Weights of a small masked spectrogram model.
Model: 2.14M parameters, log mel input, arch convnext_v2, norm rmsnorm, patch size [4, 4], depths [8, 8], widths [64, 128].
Training: 22300 steps, batches of 256.
Data: trained on chords played on synthesised instruments, 52083 training examples, 109.6 epochs.
Rows from block 12, named by matrix and row number. Rows with one number belong to one neuron. Each number is 200 + 30 x the weight over the matrix's rms, rounded and kept within 0 to 999. All counts start at 0.
# fc1: MLP up (model.blocks.12.mlp.fc1.weight, 768x128), inputs 0-127
# fc2: MLP down (model.blocks.12.mlp.fc2.weight, 128x768, transposed), outputs 0-127
fc1.445,228,180,189,218,186,227,174,195,176,183,174,169,177,194,185,221,213,226,163,174,218,226,209,195,200,201,221,171,216,170,200,223,223,211,154,197,198,181,157,145,152,211,204,162,147,238,183,195,197,238,120,210,228,175,141,185,215,167,192,195,203,223,197,180,234,144,245,223,213,222,191,205,225,273,188,218,246,201,217,225,212,205,175,239,163,177,218,245,171,227,213,245,180,201,216,175,225,210,207,149,197,182,279,154,169,185,177,206,222,228,189,178,213,189,203,190,147,175,201,189,141,210,212,183,164,223,210,206
fc2.445,248,196,218,191,192,196,215,185,202,187,192,219,196,200,198,242,204,153,281,211,217,222,188,209,209,206,191,195,179,184,143,201,182,207,247,185,193,202,205,167,224,192,228,243,195,220,184,141,243,170,202,215,180,214,180,180,231,206,230,185,205,217,217,249,174,244,261,230,205,208,218,189,231,123,213,155,187,223,208,225,196,186,213,188,219,191,209,238,192,183,258,189,222,210,192,192,283,186,195,177,188,209,88,234,194,224,205,193,189,213,249,201,203,170,233,192,188,185,198,193,144,188,220,222,170,165,201,199
fc1.446,197,217,248,199,165,181,213,135,164,204,207,163,184,231,264,195,176,211,253,155,114,174,198,203,163,216,199,184,162,175,345,215,144,195,160,206,163,308,251,195,270,260,326,241,228,217,191,148,167,258,231,229,190,167,233,137,195,214,172,246,200,232,176,193,195,155,198,201,239,153,213,227,167,274,193,229,203,222,157,211,175,255,210,225,201,178,217,206,197,191,203,181,231,182,198,185,293,168,211,207,199,125,241,181,125,204,138,183,211,120,202,177,220,189,125,194,167,243,203,190,173,201,205,174,212,291,243,213
fc2.446,188,186,140,214,301,199,179,213,228,249,154,204,194,183,147,198,238,271,187,170,180,170,215,213,208,219,191,214,250,186,252,229,224,178,201,233,176,174,230,228,239,199,188,255,222,113,226,233,228,200,161,209,206,222,172,263,157,208,191,181,249,257,199,177,197,196,119,235,211,159,178,246,199,330,201,186,201,207,199,203,196,196,187,173,194,213,184,243,166,182,231,187,219,182,207,188,173,232,146,191,176,164,258,179,193,205,188,208,251,159,221,184,243,169,182,290,201,209,250,197,192,174,203,254,237,265,236,160
fc1.447,180,197,220,153,195,196,166,183,207,189,140,227,217,204,180,204,202,221,242,209,210,233,215,164,184,224,222,211,237,199,253,185,227,224,154,229,186,206,185,190,198,235,185,221,164,216,250,222,245,206,171,187,244,193,179,222,209,183,145,222,195,149,180,198,190,209,200,163,216,205,191,264,202,208,200,231,218,177,186,193,214,176,234,183,177,156,164,189,199,191,226,227,225,253,186,202,192,219,209,201,210,218,262,204,237,155,228,195,180,215,195,203,148,231,169,196,167,265,235,184,191,281,167,205,256,246,198,206
fc2.447,244,197,232,168,203,206,246,149,225,195,205,164,227,197,228,225,242,164,139,188,221,201,230,176,231,230,224,198,160,170,203,172,184,187,192,169,205,168,210,221,207,226,203,143,189,104,194,155,198,208,216,211,221,212,217,206,185,239,216,185,145,165,211,171,190,213,198,181,211,156,216,142,225,175,225,219,216,197,205,193,227,216,195,241,202,148,194,169,234,206,175,208,184,168,147,212,166,208,142,253,219,198,214,212,215,239,181,168,168,188,150,153,219,216,204,155,208,167,240,170,177,178,232,181,225,255,251,156
fc1.448,187,218,169,143,216,247,227,223,215,181,205,209,183,157,231,179,266,164,180,236,194,220,239,135,235,129,203,233,188,214,196,141,239,194,281,248,199,226,217,223,201,185,191,184,204,184,168,213,203,188,222,197,194,207,193,220,205,199,195,222,148,209,171,187,234,200,210,194,242,192,208,200,167,209,210,206,115,179,220,170,215,204,181,195,211,246,174,213,174,205,210,200,205,177,241,224,187,171,211,226,225,228,177,245,164,264,189,223,201,201,171,200,201,193,177,207,231,222,185,207,234,163,253,180,200,186,194,180
fc2.448,163,221,149,164,177,220,208,195,183,195,232,198,191,214,233,161,241,205,258,219,194,211,185,234,200,162,252,183,197,229,176,263,172,216,187,173,225,278,154,250,224,232,220,139,187,185,212,177,236,227,197,214,185,174,176,169,167,234,243,220,202,229,195,163,185,224,141,231,198,209,194,180,167,174,235,133,186,183,179,193,214,217,207,238,226,201,215,202,207,236,223,184,222,219,214,168,172,229,233,171,171,215,252,173,210,225,211,191,202,214,233,154,194,241,203,157,277,244,226,199,170,177,235,221,213,215,238,198
fc1.449,189,169,232,190,239,196,218,230,150,197,221,193,175,160,208,217,230,205,174,219,197,159,211,188,251,202,203,203,177,198,180,240,216,190,216,213,173,239,189,199,161,189,184,233,221,168,201,230,192,208,186,149,202,213,202,224,184,196,195,218,214,235,194,192,150,214,207,207,227,149,224,170,226,203,206,193,201,174,231,203,157,165,216,188,213,206,196,182,219,202,201,199,174,203,184,244,177,200,202,207,224,201,224,187,227,211,233,190,171,199,189,214,194,187,225,187,205,171,196,209,209,216,184,215,180,214,195,195
fc2.449,173,175,154,167,235,199,182,213,217,206,134,245,185,233,149,160,205,188,166,207,233,181,210,209,200,208,240,212,163,203,174,186,263,142,141,206,181,189,230,204,250,217,185,176,219,152,169,215,193,187,180,174,185,210,190,203,146,222,205,208,221,232,268,244,258,223,188,182,244,196,147,210,199,287,249,206,210,185,211,161,230,185,165,223,208,190,201,198,196,195,189,227,177,160,204,232,149,203,168,217,151,229,152,159,207,152,211,192,192,206,213,205,209,177,138,216,221,208,178,208,212,167,216,212,209,250,198,229
fc1.450,217,213,142,203,207,201,178,167,210,178,271,167,224,215,224,188,183,194,200,200,262,152,237,176,211,202,211,224,236,156,173,251,182,210,120,190,165,175,192,208,263,232,228,197,231,204,209,238,227,128,195,228,234,193,168,221,168,209,217,170,199,161,166,158,214,192,277,238,205,161,181,204,192,232,196,179,216,147,279,157,222,269,160,202,177,215,193,190,227,182,223,206,207,182,217,154,177,222,212,231,209,149,233,175,171,222,178,182,214,268,206,181,224,214,199,237,155,208,220,226,223,220,182,174,174,201,223,171
fc2.450,202,137,152,219,226,178,212,200,170,226,144,134,190,187,211,245,175,230,186,164,217,193,246,193,227,209,195,182,196,254,211,209,234,219,177,228,195,224,242,217,213,184,233,274,177,152,186,176,218,211,221,228,227,156,149,207,185,234,235,169,200,224,189,142,188,203,147,222,210,195,182,226,190,291,183,171,244,231,201,177,191,206,197,271,214,237,167,176,141,184,194,210,216,183,214,237,207,217,168,150,155,189,242,230,157,186,205,134,210,173,198,186,187,214,139,212,198,193,210,204,245,199,190,194,218,207,186,222
fc1.451,184,206,204,206,216,198,224,234,192,215,235,153,168,204,185,190,199,195,162,252,210,180,198,186,187,243,161,206,152,240,189,258,199,228,171,237,158,261,252,196,154,209,253,214,176,160,177,167,196,154,221,201,246,188,182,240,140,231,171,182,238,246,187,185,188,243,228,276,212,211,210,217,216,203,217,205,181,177,258,254,188,161,215,186,136,209,189,150,255,196,222,184,167,194,216,237,236,234,171,190,178,186,287,251,183,215,206,167,218,184,201,196,200,195,272,211,212,181,212,161,238,180,208,156,199,198,261,237
fc2.451,205,225,236,189,154,179,167,213,174,151,230,187,184,201,157,164,135,179,255,185,176,243,238,182,179,241,243,218,161,213,163,135,196,193,205,231,167,205,172,217,166,215,202,161,193,233,208,199,194,199,213,199,204,226,226,193,181,183,181,212,148,158,222,242,219,223,259,192,245,186,200,218,219,151,209,185,217,179,242,155,210,193,210,158,203,186,231,211,282,234,231,264,191,181,186,201,231,186,219,208,221,209,102,232,210,177,195,212,162,245,190,213,210,216,185,176,166,171,193,163,226,183,201,247,152,207,101,210
fc1.452,217,143,179,189,194,192,183,233,190,204,169,161,212,209,190,158,181,203,210,256,221,186,213,176,209,218,186,168,217,272,169,195,223,187,187,221,192,248,225,204,162,173,189,173,230,228,215,216,226,204,223,232,215,175,211,232,149,181,201,268,189,202,228,176,175,189,209,224,262,204,211,204,219,203,227,106,215,153,180,213,206,193,181,192,197,176,262,223,194,206,250,217,176,194,178,185,187,230,205,209,179,182,180,203,176,158,227,177,176,195,226,206,255,257,219,189,159,151,219,201,201,195,241,159,189,201,224,237
fc2.452,175,180,184,196,193,195,246,212,185,188,223,200,176,242,244,262,173,177,178,227,221,234,188,186,200,174,167,249,159,131,208,218,156,198,233,218,185,172,160,153,211,202,249,270,167,153,166,197,278,246,197,194,191,231,244,157,220,162,240,206,161,155,187,167,184,194,214,181,273,213,232,200,237,186,201,217,213,180,177,192,191,239,198,152,199,205,150,161,183,182,158,194,201,220,179,199,188,165,177,241,198,192,250,223,219,270,183,217,207,188,174,177,163,177,147,179,223,224,302,182,222,206,255,219,203,183,214,136
fc1.453,189,193,187,187,201,215,216,234,171,212,184,174,191,178,200,180,205,178,197,197,177,211,225,187,187,206,201,232,212,240,190,206,209,219,195,159,179,199,227,190,195,200,235,195,198,199,148,179,163,199,217,184,197,181,203,265,228,179,198,187,191,197,225,203,210,192,207,205,125,188,194,193,245,197,250,232,205,209,169,198,219,175,195,199,166,179,217,174,231,237,187,189,184,209,241,222,197,176,162,194,190,173,228,222,190,217,183,186,206,189,152,180,198,187,154,200,206,196,207,202,201,232,182,231,215,200,193,220
fc2.453,160,188,221,243,205,203,204,223,209,230,150,185,194,188,182,168,205,207,164,203,168,229,221,220,246,213,187,228,203,179,223,178,158,225,177,255,148,206,178,192,215,200,131,239,158,183,210,203,188,198,191,168,187,258,186,163,173,207,181,194,155,211,144,229,178,200,223,196,172,220,152,215,221,156,187,240,215,187,202,136,223,127,210,135,148,228,210,226,209,186,202,206,196,184,186,183,193,236,251,195,214,202,193,177,201,152,199,231,189,178,186,254,258,157,222,191,181,172,208,197,201,206,191,152,218,197,152,219
fc1.454,208,208,201,183,233,198,192,195,170,252,196,220,203,231,198,192,180,206,196,200,217,262,180,171,217,199,165,226,228,203,194,195,176,223,194,185,176,183,204,235,255,210,165,216,243,202,185,245,166,232,206,185,197,178,171,192,158,154,198,198,214,226,211,258,185,202,194,196,203,240,246,237,240,192,201,218,172,208,145,231,216,218,213,237,164,151,221,244,292,187,250,197,183,203,181,213,183,198,207,187,220,227,214,231,185,227,181,199,176,183,169,175,228,270,167,214,203,155,213,225,148,257,146,242,225,202,212,194
fc2.454,261,205,193,160,172,211,169,191,219,176,208,210,175,203,200,181,175,186,193,226,192,221,198,188,233,237,180,220,196,206,232,172,198,123,165,233,181,237,210,229,199,176,218,185,199,182,175,225,180,173,178,175,179,194,198,166,191,196,166,142,219,193,199,236,226,188,177,174,222,184,252,190,207,185,241,241,159,183,247,268,223,170,169,199,239,182,229,203,206,216,185,253,181,190,204,221,177,233,209,148,160,216,222,223,198,214,213,142,161,184,225,213,183,221,247,164,228,230,231,189,201,149,204,190,201,116,183,175
fc1.455,203,182,238,191,249,238,199,166,196,229,215,200,252,191,142,201,206,149,191,277,191,202,246,225,168,195,178,247,123,211,163,251,185,212,261,219,199,237,195,249,152,162,151,226,98,165,246,230,195,266,159,235,240,229,139,141,162,203,177,250,194,200,187,224,212,106,198,269,278,176,191,232,221,228,217,203,197,192,235,207,109,326,192,180,155,235,203,211,169,210,197,263,170,189,248,176,146,189,210,145,228,149,237,207,253,217,210,207,146,192,227,187,159,180,146,219,172,198,190,197,144,215,217,213,200,203,223,142
fc2.455,203,209,215,259,141,198,184,196,213,239,256,252,178,242,217,191,251,158,234,192,206,222,211,182,170,186,200,249,193,158,242,219,175,153,218,180,231,255,187,174,152,129,189,263,272,249,160,134,300,206,141,170,176,129,185,220,254,183,211,241,165,288,195,250,186,224,232,208,212,216,214,144,206,192,224,227,235,258,205,170,220,158,230,152,196,233,185,192,241,164,170,163,174,200,244,179,229,204,204,164,192,221,150,245,191,158,135,188,207,179,223,229,210,158,226,203,168,174,231,205,218,194,167,72,177,173,209,228
fc1.456,232,215,212,208,199,205,178,196,184,245,228,222,205,216,193,151,186,248,200,199,188,217,183,190,170,236,210,221,212,182,223,154,189,197,189,203,217,280,221,245,198,234,214,220,228,162,150,210,246,224,186,195,208,160,214,196,178,202,197,180,221,188,224,211,237,203,180,189,183,218,229,235,177,222,211,168,224,211,230,212,189,206,141,192,213,225,239,154,225,174,223,212,192,166,158,201,240,130,230,220,196,208,212,219,233,235,225,208,192,224,222,204,200,206,174,227,167,190,244,185,175,157,231,195,179,175,214,187
fc2.456,236,181,189,194,217,207,216,223,184,211,139,193,193,188,165,215,215,248,196,178,223,178,233,205,249,206,189,199,153,202,196,204,218,214,177,191,240,272,211,221,205,158,205,125,193,159,214,190,204,190,194,175,239,189,204,207,186,226,208,151,209,177,164,167,178,224,167,216,189,212,195,219,178,101,204,207,189,207,243,214,184,221,243,166,208,157,211,128,198,175,185,179,201,183,224,191,219,221,193,202,227,200,192,229,248,216,221,178,217,196,203,185,211,217,176,225,191,231,217,184,199,236,247,231,206,199,198,182
fc1.457,221,218,213,184,173,211,223,199,171,153,175,205,207,146,196,178,205,154,167,203,163,170,226,178,227,211,191,226,182,202,207,182,202,188,225,174,203,211,207,211,194,203,189,208,210,189,192,200,225,213,181,194,219,182,210,206,195,163,224,149,218,193,201,166,214,211,217,175,226,217,207,202,144,228,229,174,194,188,194,128,198,183,230,215,172,180,284,203,145,194,242,175,194,175,155,204,192,249,199,202,198,188,226,250,203,226,204,207,191,177,173,206,182,224,171,192,206,213,188,224,182,226,204,210,92,209,193,227
fc2.457,187,199,194,160,196,215,274,177,232,236,205,225,188,162,184,146,141,164,230,202,126,184,144,206,202,181,201,178,232,194,150,225,216,193,169,221,210,146,173,211,200,185,208,174,176,212,237,192,214,175,198,154,191,193,219,156,218,209,182,178,191,199,151,159,216,209,210,155,229,199,237,228,173,178,225,215,182,183,199,203,204,196,197,189,218,219,242,221,214,179,246,195,201,204,220,230,172,192,195,170,168,218,158,192,235,218,167,180,223,214,155,236,234,216,244,233,196,159,223,245,202,185,194,162,230,194,232,205
fc1.458,220,199,185,228,104,158,136,199,217,162,207,215,225,217,257,209,171,158,235,182,199,171,130,207,184,186,200,194,194,185,206,208,209,215,230,192,211,183,172,227,211,179,172,173,223,191,172,212,150,223,248,250,206,228,172,193,259,143,176,199,196,242,190,222,239,199,187,231,214,218,192,180,166,197,156,193,206,182,122,210,202,190,241,286,208,153,217,206,212,210,196,184,205,223,215,173,199,247,227,203,256,164,157,229,218,233,144,243,152,138,223,165,211,221,107,192,173,242,191,187,222,174,243,194,210,243,251,174
fc2.458,167,197,161,242,202,215,195,181,214,194,156,175,249,200,129,247,91,243,158,180,184,189,216,208,191,225,203,215,219,210,183,215,234,236,183,197,212,154,228,232,194,219,216,199,233,176,185,210,223,245,187,203,210,236,213,201,168,232,167,196,217,234,197,183,215,181,199,223,197,205,197,219,209,245,170,186,231,184,223,172,168,204,220,174,185,216,226,179,229,205,224,183,235,190,239,209,232,182,189,190,212,191,180,207,220,186,212,214,213,207,241,186,228,204,193,236,199,204,172,211,188,194,206,250,164,204,173,182
fc1.459,183,194,174,176,213,197,139,168,158,165,124,193,179,212,196,217,216,165,216,210,222,213,201,163,209,200,217,237,193,196,241,147,201,228,240,199,182,137,228,178,236,201,207,191,218,172,196,171,206,223,176,167,200,195,171,195,222,162,186,213,157,200,168,191,208,182,203,213,220,211,208,146,193,189,195,210,236,184,182,238,222,218,172,168,215,237,108,190,175,185,233,188,200,195,246,180,193,167,270,187,225,171,119,207,215,197,214,189,165,212,154,201,172,237,177,170,239,240,257,278,212,247,192,258,179,210,167,209
fc2.459,176,191,175,199,241,190,212,190,185,230,132,177,244,187,180,241,248,231,189,217,222,151,192,188,232,220,214,173,249,191,197,196,207,190,167,179,216,127,189,178,268,206,191,199,174,147,173,172,191,165,188,221,234,248,195,196,239,207,217,191,186,196,212,126,179,219,167,232,249,185,246,246,203,262,184,203,193,213,191,236,206,236,219,220,244,230,129,168,158,162,206,167,215,205,194,209,228,197,157,231,161,186,276,227,202,268,182,223,208,193,185,176,224,139,244,239,234,210,291,244,186,195,219,142,206,171,252,230
fc1.460,190,204,168,188,220,179,157,188,236,221,218,186,246,239,176,193,171,179,241,214,223,154,184,298,230,249,231,217,179,151,232,222,185,218,240,172,188,164,196,193,203,189,184,202,217,211,187,177,212,205,208,176,194,196,188,189,148,213,198,176,197,173,151,201,185,237,203,206,200,207,160,240,148,225,230,210,284,203,182,183,202,185,180,195,226,151,185,209,179,199,214,185,198,212,231,128,166,214,195,222,188,215,226,224,181,260,172,158,231,215,211,221,198,194,227,213,188,214,235,215,166,223,197,198,197,181,205,219
fc2.460,203,267,241,270,238,207,162,231,148,199,251,165,224,158,160,173,228,191,220,218,182,175,222,209,210,226,193,203,174,215,227,201,201,188,183,199,208,186,182,203,235,193,171,170,208,248,217,221,214,254,189,214,223,164,182,224,184,208,165,267,176,191,269,295,222,166,179,193,180,165,231,205,248,266,133,192,182,183,219,182,166,214,187,201,199,201,243,189,177,242,172,184,218,208,227,139,251,185,246,229,224,212,196,201,181,217,191,245,241,239,185,88,220,228,225,207,172,231,212,235,152,159,244,205,227,230,196,213
fc1.461,173,240,187,255,201,220,125,248,254,213,204,196,229,218,181,80,207,201,196,169,207,193,192,186,197,218,219,206,215,179,182,155,240,202,245,247,158,206,255,248,244,170,207,181,204,201,228,166,234,209,214,187,194,252,115,148,210,220,251,183,182,198,276,153,219,228,202,237,281,202,225,191,164,212,228,162,228,117,257,260,189,175,205,192,200,185,200,221,224,261,245,141,217,144,180,254,238,180,183,177,209,222,198,177,197,239,233,175,233,223,171,179,187,113,224,152,158,284,211,194,170,223,216,170,144,212,149,196
fc2.461,215,238,233,197,196,223,193,229,157,146,196,217,229,203,178,177,221,177,247,174,249,172,169,187,216,217,210,182,232,245,198,246,251,236,249,72,173,186,204,238,196,195,200,214,182,218,174,234,128,174,243,210,212,153,145,193,202,169,157,191,172,253,255,265,180,209,192,199,148,223,217,206,188,224,211,139,223,231,159,189,195,213,203,233,192,206,226,200,247,245,223,193,159,202,240,216,176,197,137,153,207,210,205,219,162,164,196,233,242,193,197,199,178,279,231,197,220,282,208,201,204,215,188,215,203,210,166,269
fc1.462,233,175,198,212,197,168,255,201,229,200,211,174,208,267,201,222,209,209,197,197,174,191,182,195,190,179,180,152,198,203,180,213,225,206,178,206,210,237,240,196,207,217,195,172,213,162,192,194,172,190,223,199,176,190,186,182,177,189,209,191,185,231,239,263,190,212,233,202,234,207,185,226,216,204,241,198,225,187,246,212,187,205,187,201,236,162,184,228,200,201,225,195,186,155,179,221,243,157,200,200,185,188,194,187,223,223,216,115,163,238,183,205,218,150,230,178,197,218,228,212,238,204,225,194,181,209,188,202
fc2.462,184,191,205,180,152,174,169,256,173,168,179,139,210,229,178,195,226,234,210,146,170,201,214,222,169,210,213,192,223,153,174,197,188,204,257,265,165,204,176,230,205,194,225,198,211,214,226,192,219,204,167,212,141,233,201,185,180,163,181,204,150,213,190,235,151,210,203,178,231,217,186,199,215,241,202,164,211,201,247,259,233,225,190,191,189,205,190,222,206,239,203,134,173,212,206,188,241,200,198,170,193,185,196,168,217,201,184,206,222,207,195,207,164,205,151,224,175,207,273,202,209,209,173,164,198,175,140,146
fc1.463,187,169,232,170,113,173,161,229,202,212,204,203,246,196,197,235,193,183,178,276,200,214,240,174,189,214,237,213,200,199,217,246,183,157,181,211,165,226,201,195,153,179,157,194,183,238,224,205,202,257,286,80,200,185,178,209,130,210,231,175,207,217,212,167,216,208,203,320,200,189,210,203,210,254,201,205,161,213,205,211,177,313,210,135,230,244,142,186,228,210,226,194,193,206,254,206,191,158,191,164,228,226,227,183,216,210,221,194,212,228,205,212,236,185,197,204,220,217,197,177,213,194,179,153,166,205,213,202
fc2.463,222,250,219,194,144,200,215,201,220,212,218,246,201,216,212,154,327,164,267,188,208,194,198,207,192,156,200,228,235,185,175,185,227,143,220,233,190,237,117,183,138,197,205,266,186,180,169,236,182,187,200,208,205,170,245,172,180,172,189,221,144,177,155,218,192,312,209,200,198,192,184,219,223,168,279,211,185,242,199,207,226,187,192,180,183,155,184,219,260,202,175,216,191,211,163,201,195,202,182,189,164,196,180,209,206,222,164,192,264,197,178,244,241,176,198,186,193,186,228,167,251,170,206,249,254,183,207,230
fc1.464,166,177,210,181,189,184,236,172,183,148,201,198,185,207,189,206,163,226,178,154,215,203,224,205,217,176,232,180,209,153,205,206,203,218,183,224,200,179,195,204,215,180,212,198,189,187,218,173,189,211,212,201,152,216,173,235,185,174,205,183,167,224,204,166,236,166,176,241,252,227,198,226,182,211,209,214,237,176,176,224,206,188,202,204,218,178,208,215,164,178,157,198,196,184,195,142,205,207,247,178,197,174,249,235,203,184,208,166,220,191,232,160,220,203,149,217,206,206,168,211,189,222,190,194,206,230,187,220
fc2.464,238,200,141,196,173,199,204,189,255,234,170,185,175,175,180,198,233,195,205,203,213,180,215,208,204,190,207,207,210,231,202,153,186,188,213,194,230,211,192,202,210,202,195,167,181,190,195,196,196,172,165,206,203,191,191,201,217,243,210,180,242,201,182,157,194,216,137,268,224,219,218,219,244,167,197,213,169,255,223,241,204,206,240,231,210,173,217,186,166,198,280,165,194,199,244,176,201,216,217,173,176,203,195,187,284,170,162,223,249,203,212,188,208,169,217,250,216,210,164,218,253,207,216,207,250,190,214,193
fc1.465,205,236,228,208,200,163,168,188,228,215,129,219,244,242,120,211,182,162,233,157,114,221,187,187,193,219,234,172,203,232,228,149,156,233,251,198,143,204,238,240,236,186,216,175,211,178,211,211,214,205,246,247,245,166,172,245,239,140,179,203,243,184,152,223,183,190,203,244,187,173,182,196,148,199,202,216,208,287,246,184,201,265,205,217,188,173,198,166,188,192,204,224,204,211,165,229,217,206,201,215,243,176,132,226,179,215,167,175,254,199,205,187,135,220,198,141,189,185,157,205,201,255,207,203,196,240,241,177
fc2.465,180,197,209,183,172,235,171,236,232,150,294,310,162,174,229,152,155,177,199,166,162,201,180,208,199,194,195,200,202,199,214,186,230,175,214,207,187,236,187,190,189,173,178,154,211,183,259,194,212,190,204,182,237,198,232,171,168,194,174,171,174,142,202,170,224,235,228,167,226,192,177,223,240,214,201,184,210,198,213,208,186,205,231,214,202,190,225,221,204,164,231,225,210,238,207,155,132,209,218,219,237,182,124,204,166,126,176,212,150,211,221,181,158,217,193,166,164,193,186,175,238,211,174,209,190,177,193,190
fc1.466,213,202,222,199,203,230,166,183,172,208,189,223,193,208,256,178,207,198,256,227,169,213,190,159,143,207,167,209,210,209,213,197,184,229,178,192,188,221,213,179,229,232,213,200,208,204,219,177,186,200,217,215,202,207,217,175,193,186,189,242,259,158,210,212,164,181,184,199,196,184,190,196,211,193,245,199,250,214,170,185,201,189,189,187,212,195,201,199,169,213,218,191,202,200,178,157,194,244,207,236,194,187,224,181,244,202,209,193,205,159,216,186,217,223,234,179,191,186,212,159,228,176,184,237,213,197,202,222
fc2.466,173,228,175,218,198,194,184,177,232,155,212,137,212,192,191,173,206,205,148,149,157,211,224,221,186,231,207,212,233,217,211,196,208,217,206,200,243,221,207,196,189,191,186,174,206,238,197,193,155,186,201,160,221,200,192,210,203,206,224,210,207,187,198,245,211,196,205,157,220,192,242,172,194,258,224,178,204,231,205,204,232,152,226,207,198,188,199,207,116,227,234,200,205,196,191,216,211,171,186,225,217,193,136,233,257,182,199,189,226,233,141,196,182,218,175,200,187,181,229,175,232,223,194,134,226,195,211,216
fc1.467,203,192,201,169,179,209,216,207,164,206,219,264,181,192,200,214,142,214,269,273,225,130,264,232,183,164,180,226,78,192,193,186,192,264,197,200,186,170,209,275,189,194,104,210,323,222,249,174,231,190,106,215,256,152,156,223,251,163,235,184,205,236,227,239,206,92,142,247,173,257,219,187,135,144,195,200,186,206,194,201,187,230,206,246,235,169,217,192,245,183,186,161,187,170,229,229,247,187,179,213,215,225,209,236,218,199,236,201,225,219,123,163,196,191,219,173,170,217,166,188,169,171,202,190,183,202,245,144
fc2.467,220,199,160,297,233,229,208,176,214,149,223,192,180,174,188,197,47,250,252,213,206,206,211,213,169,208,148,192,191,236,193,167,207,232,182,197,249,201,192,148,165,174,198,217,217,288,177,196,184,234,204,224,206,189,199,194,196,194,225,174,215,170,203,181,249,122,213,234,220,194,217,222,165,167,194,218,201,196,198,170,177,223,225,220,205,230,228,184,225,189,219,174,231,184,298,219,201,215,179,221,210,163,217,202,185,164,217,192,201,206,231,198,233,201,135,213,232,192,191,205,189,169,205,192,129,212,216,176
fc1.468,188,189,203,153,232,225,208,201,226,209,242,149,174,175,178,191,169,254,208,179,163,202,200,203,176,250,206,196,206,150,185,209,131,208,179,140,174,195,189,217,225,182,197,303,176,237,180,225,192,154,206,198,224,198,196,229,145,218,236,160,189,192,179,206,166,213,184,201,184,232,199,214,98,212,214,178,217,168,207,223,231,187,231,186,178,191,227,182,177,206,160,155,200,223,210,191,204,96,200,209,237,263,184,216,143,153,203,164,237,168,203,188,180,196,192,205,240,204,210,225,217,202,168,221,245,169,200,211
fc2.468,234,201,180,250,199,179,220,210,203,224,199,203,182,234,247,143,216,225,257,190,212,172,173,221,200,172,172,204,221,217,157,201,202,138,206,187,200,197,255,192,178,173,212,217,208,283,199,166,289,195,173,156,173,238,177,143,223,167,200,196,176,244,162,202,183,229,237,205,204,268,219,200,155,211,175,180,202,228,203,183,203,221,192,213,205,191,159,174,197,185,220,169,224,170,240,194,192,202,244,123,173,209,166,193,152,195,182,219,227,177,213,203,171,205,203,161,177,181,230,196,184,222,218,169,173,178,197,163
fc1.469,203,203,178,190,198,200,202,181,230,214,156,185,219,228,192,196,205,200,167,203,213,191,162,217,194,221,212,222,192,206,233,218,179,213,234,201,184,217,145,216,235,189,216,174,206,188,215,233,162,144,212,190,228,201,224,193,185,217,196,197,222,219,242,214,244,206,195,210,234,242,210,216,210,187,228,164,250,278,164,230,225,184,223,208,210,156,181,221,235,194,152,186,228,229,196,161,213,199,186,175,196,213,188,207,180,200,178,180,205,215,200,263,214,191,167,137,202,197,187,232,191,175,210,190,189,204,217,175
fc2.469,220,205,206,202,176,201,178,194,160,189,176,152,242,223,222,111,221,187,253,212,225,174,225,215,214,193,181,180,239,201,168,212,243,143,188,224,168,207,219,212,191,241,160,262,212,193,201,283,150,226,214,213,186,174,217,177,166,203,218,204,215,211,157,255,201,209,197,200,195,193,211,209,202,266,210,210,170,232,186,223,242,188,204,230,227,218,199,196,229,215,194,210,180,200,186,170,230,197,162,194,155,183,205,198,189,232,203,212,200,189,240,189,228,189,235,184,200,233,216,222,138,169,209,249,191,210,191,195
fc1.470,186,124,187,325,196,231,228,188,192,199,234,244,215,268,183,215,143,248,215,223,213,192,184,125,176,214,214,169,209,112,172,210,121,220,178,167,191,209,265,172,200,191,193,231,184,220,191,200,211,189,231,193,246,191,220,189,174,186,102,205,189,180,164,182,126,199,194,189,237,178,163,216,207,208,242,208,272,200,231,243,220,208,218,192,184,221,183,205,187,169,181,196,202,193,185,171,228,207,206,92,170,153,189,270,224,229,206,173,186,106,216,188,184,272,203,215,147,247,184,300,156,181,163,263,209,141,220,207
fc2.470,109,114,228,165,172,220,147,206,172,208,197,177,208,188,225,165,198,226,232,241,230,190,205,217,160,220,222,190,165,301,329,188,256,213,241,203,167,251,97,204,284,212,221,207,248,185,236,198,169,193,253,207,141,203,198,208,177,274,127,237,204,237,208,211,247,173,219,249,195,185,158,207,195,186,162,152,182,188,204,201,214,179,148,204,191,201,197,202,225,223,170,231,191,210,203,192,206,249,286,128,253,192,244,162,243,169,208,196,179,228,134,226,187,128,239,230,223,281,158,297,220,227,344,190,209,125,155,120
fc1.471,214,133,221,216,282,230,138,211,239,221,212,171,191,164,190,209,228,209,160,256,128,212,192,163,183,235,201,253,213,121,133,231,286,202,124,196,217,166,183,155,191,214,197,182,130,163,179,192,176,231,256,248,205,225,229,240,161,207,235,119,189,193,232,128,198,304,149,162,240,188,214,207,154,275,191,206,198,185,200,167,212,330,205,138,164,182,240,139,243,219,210,207,174,251,143,216,125,205,202,135,215,233,222,191,231,179,236,234,191,187,215,118,209,183,174,186,212,226,184,180,200,194,184,154,207,250,249,209
fc2.471,185,180,159,149,320,226,146,218,186,205,242,206,195,189,142,214,190,232,156,171,166,170,218,221,209,221,209,194,243,210,233,193,208,224,206,199,174,194,190,228,246,215,218,190,192,129,261,206,191,199,186,180,207,227,198,205,142,210,189,206,251,222,193,167,233,153,97,188,211,159,150,223,159,366,223,222,231,154,214,172,182,195,243,194,197,221,203,228,206,210,203,223,222,220,180,179,146,233,179,196,191,176,322,195,197,188,216,195,144,192,211,186,224,217,174,260,223,222,213,173,209,186,232,273,248,241,226,186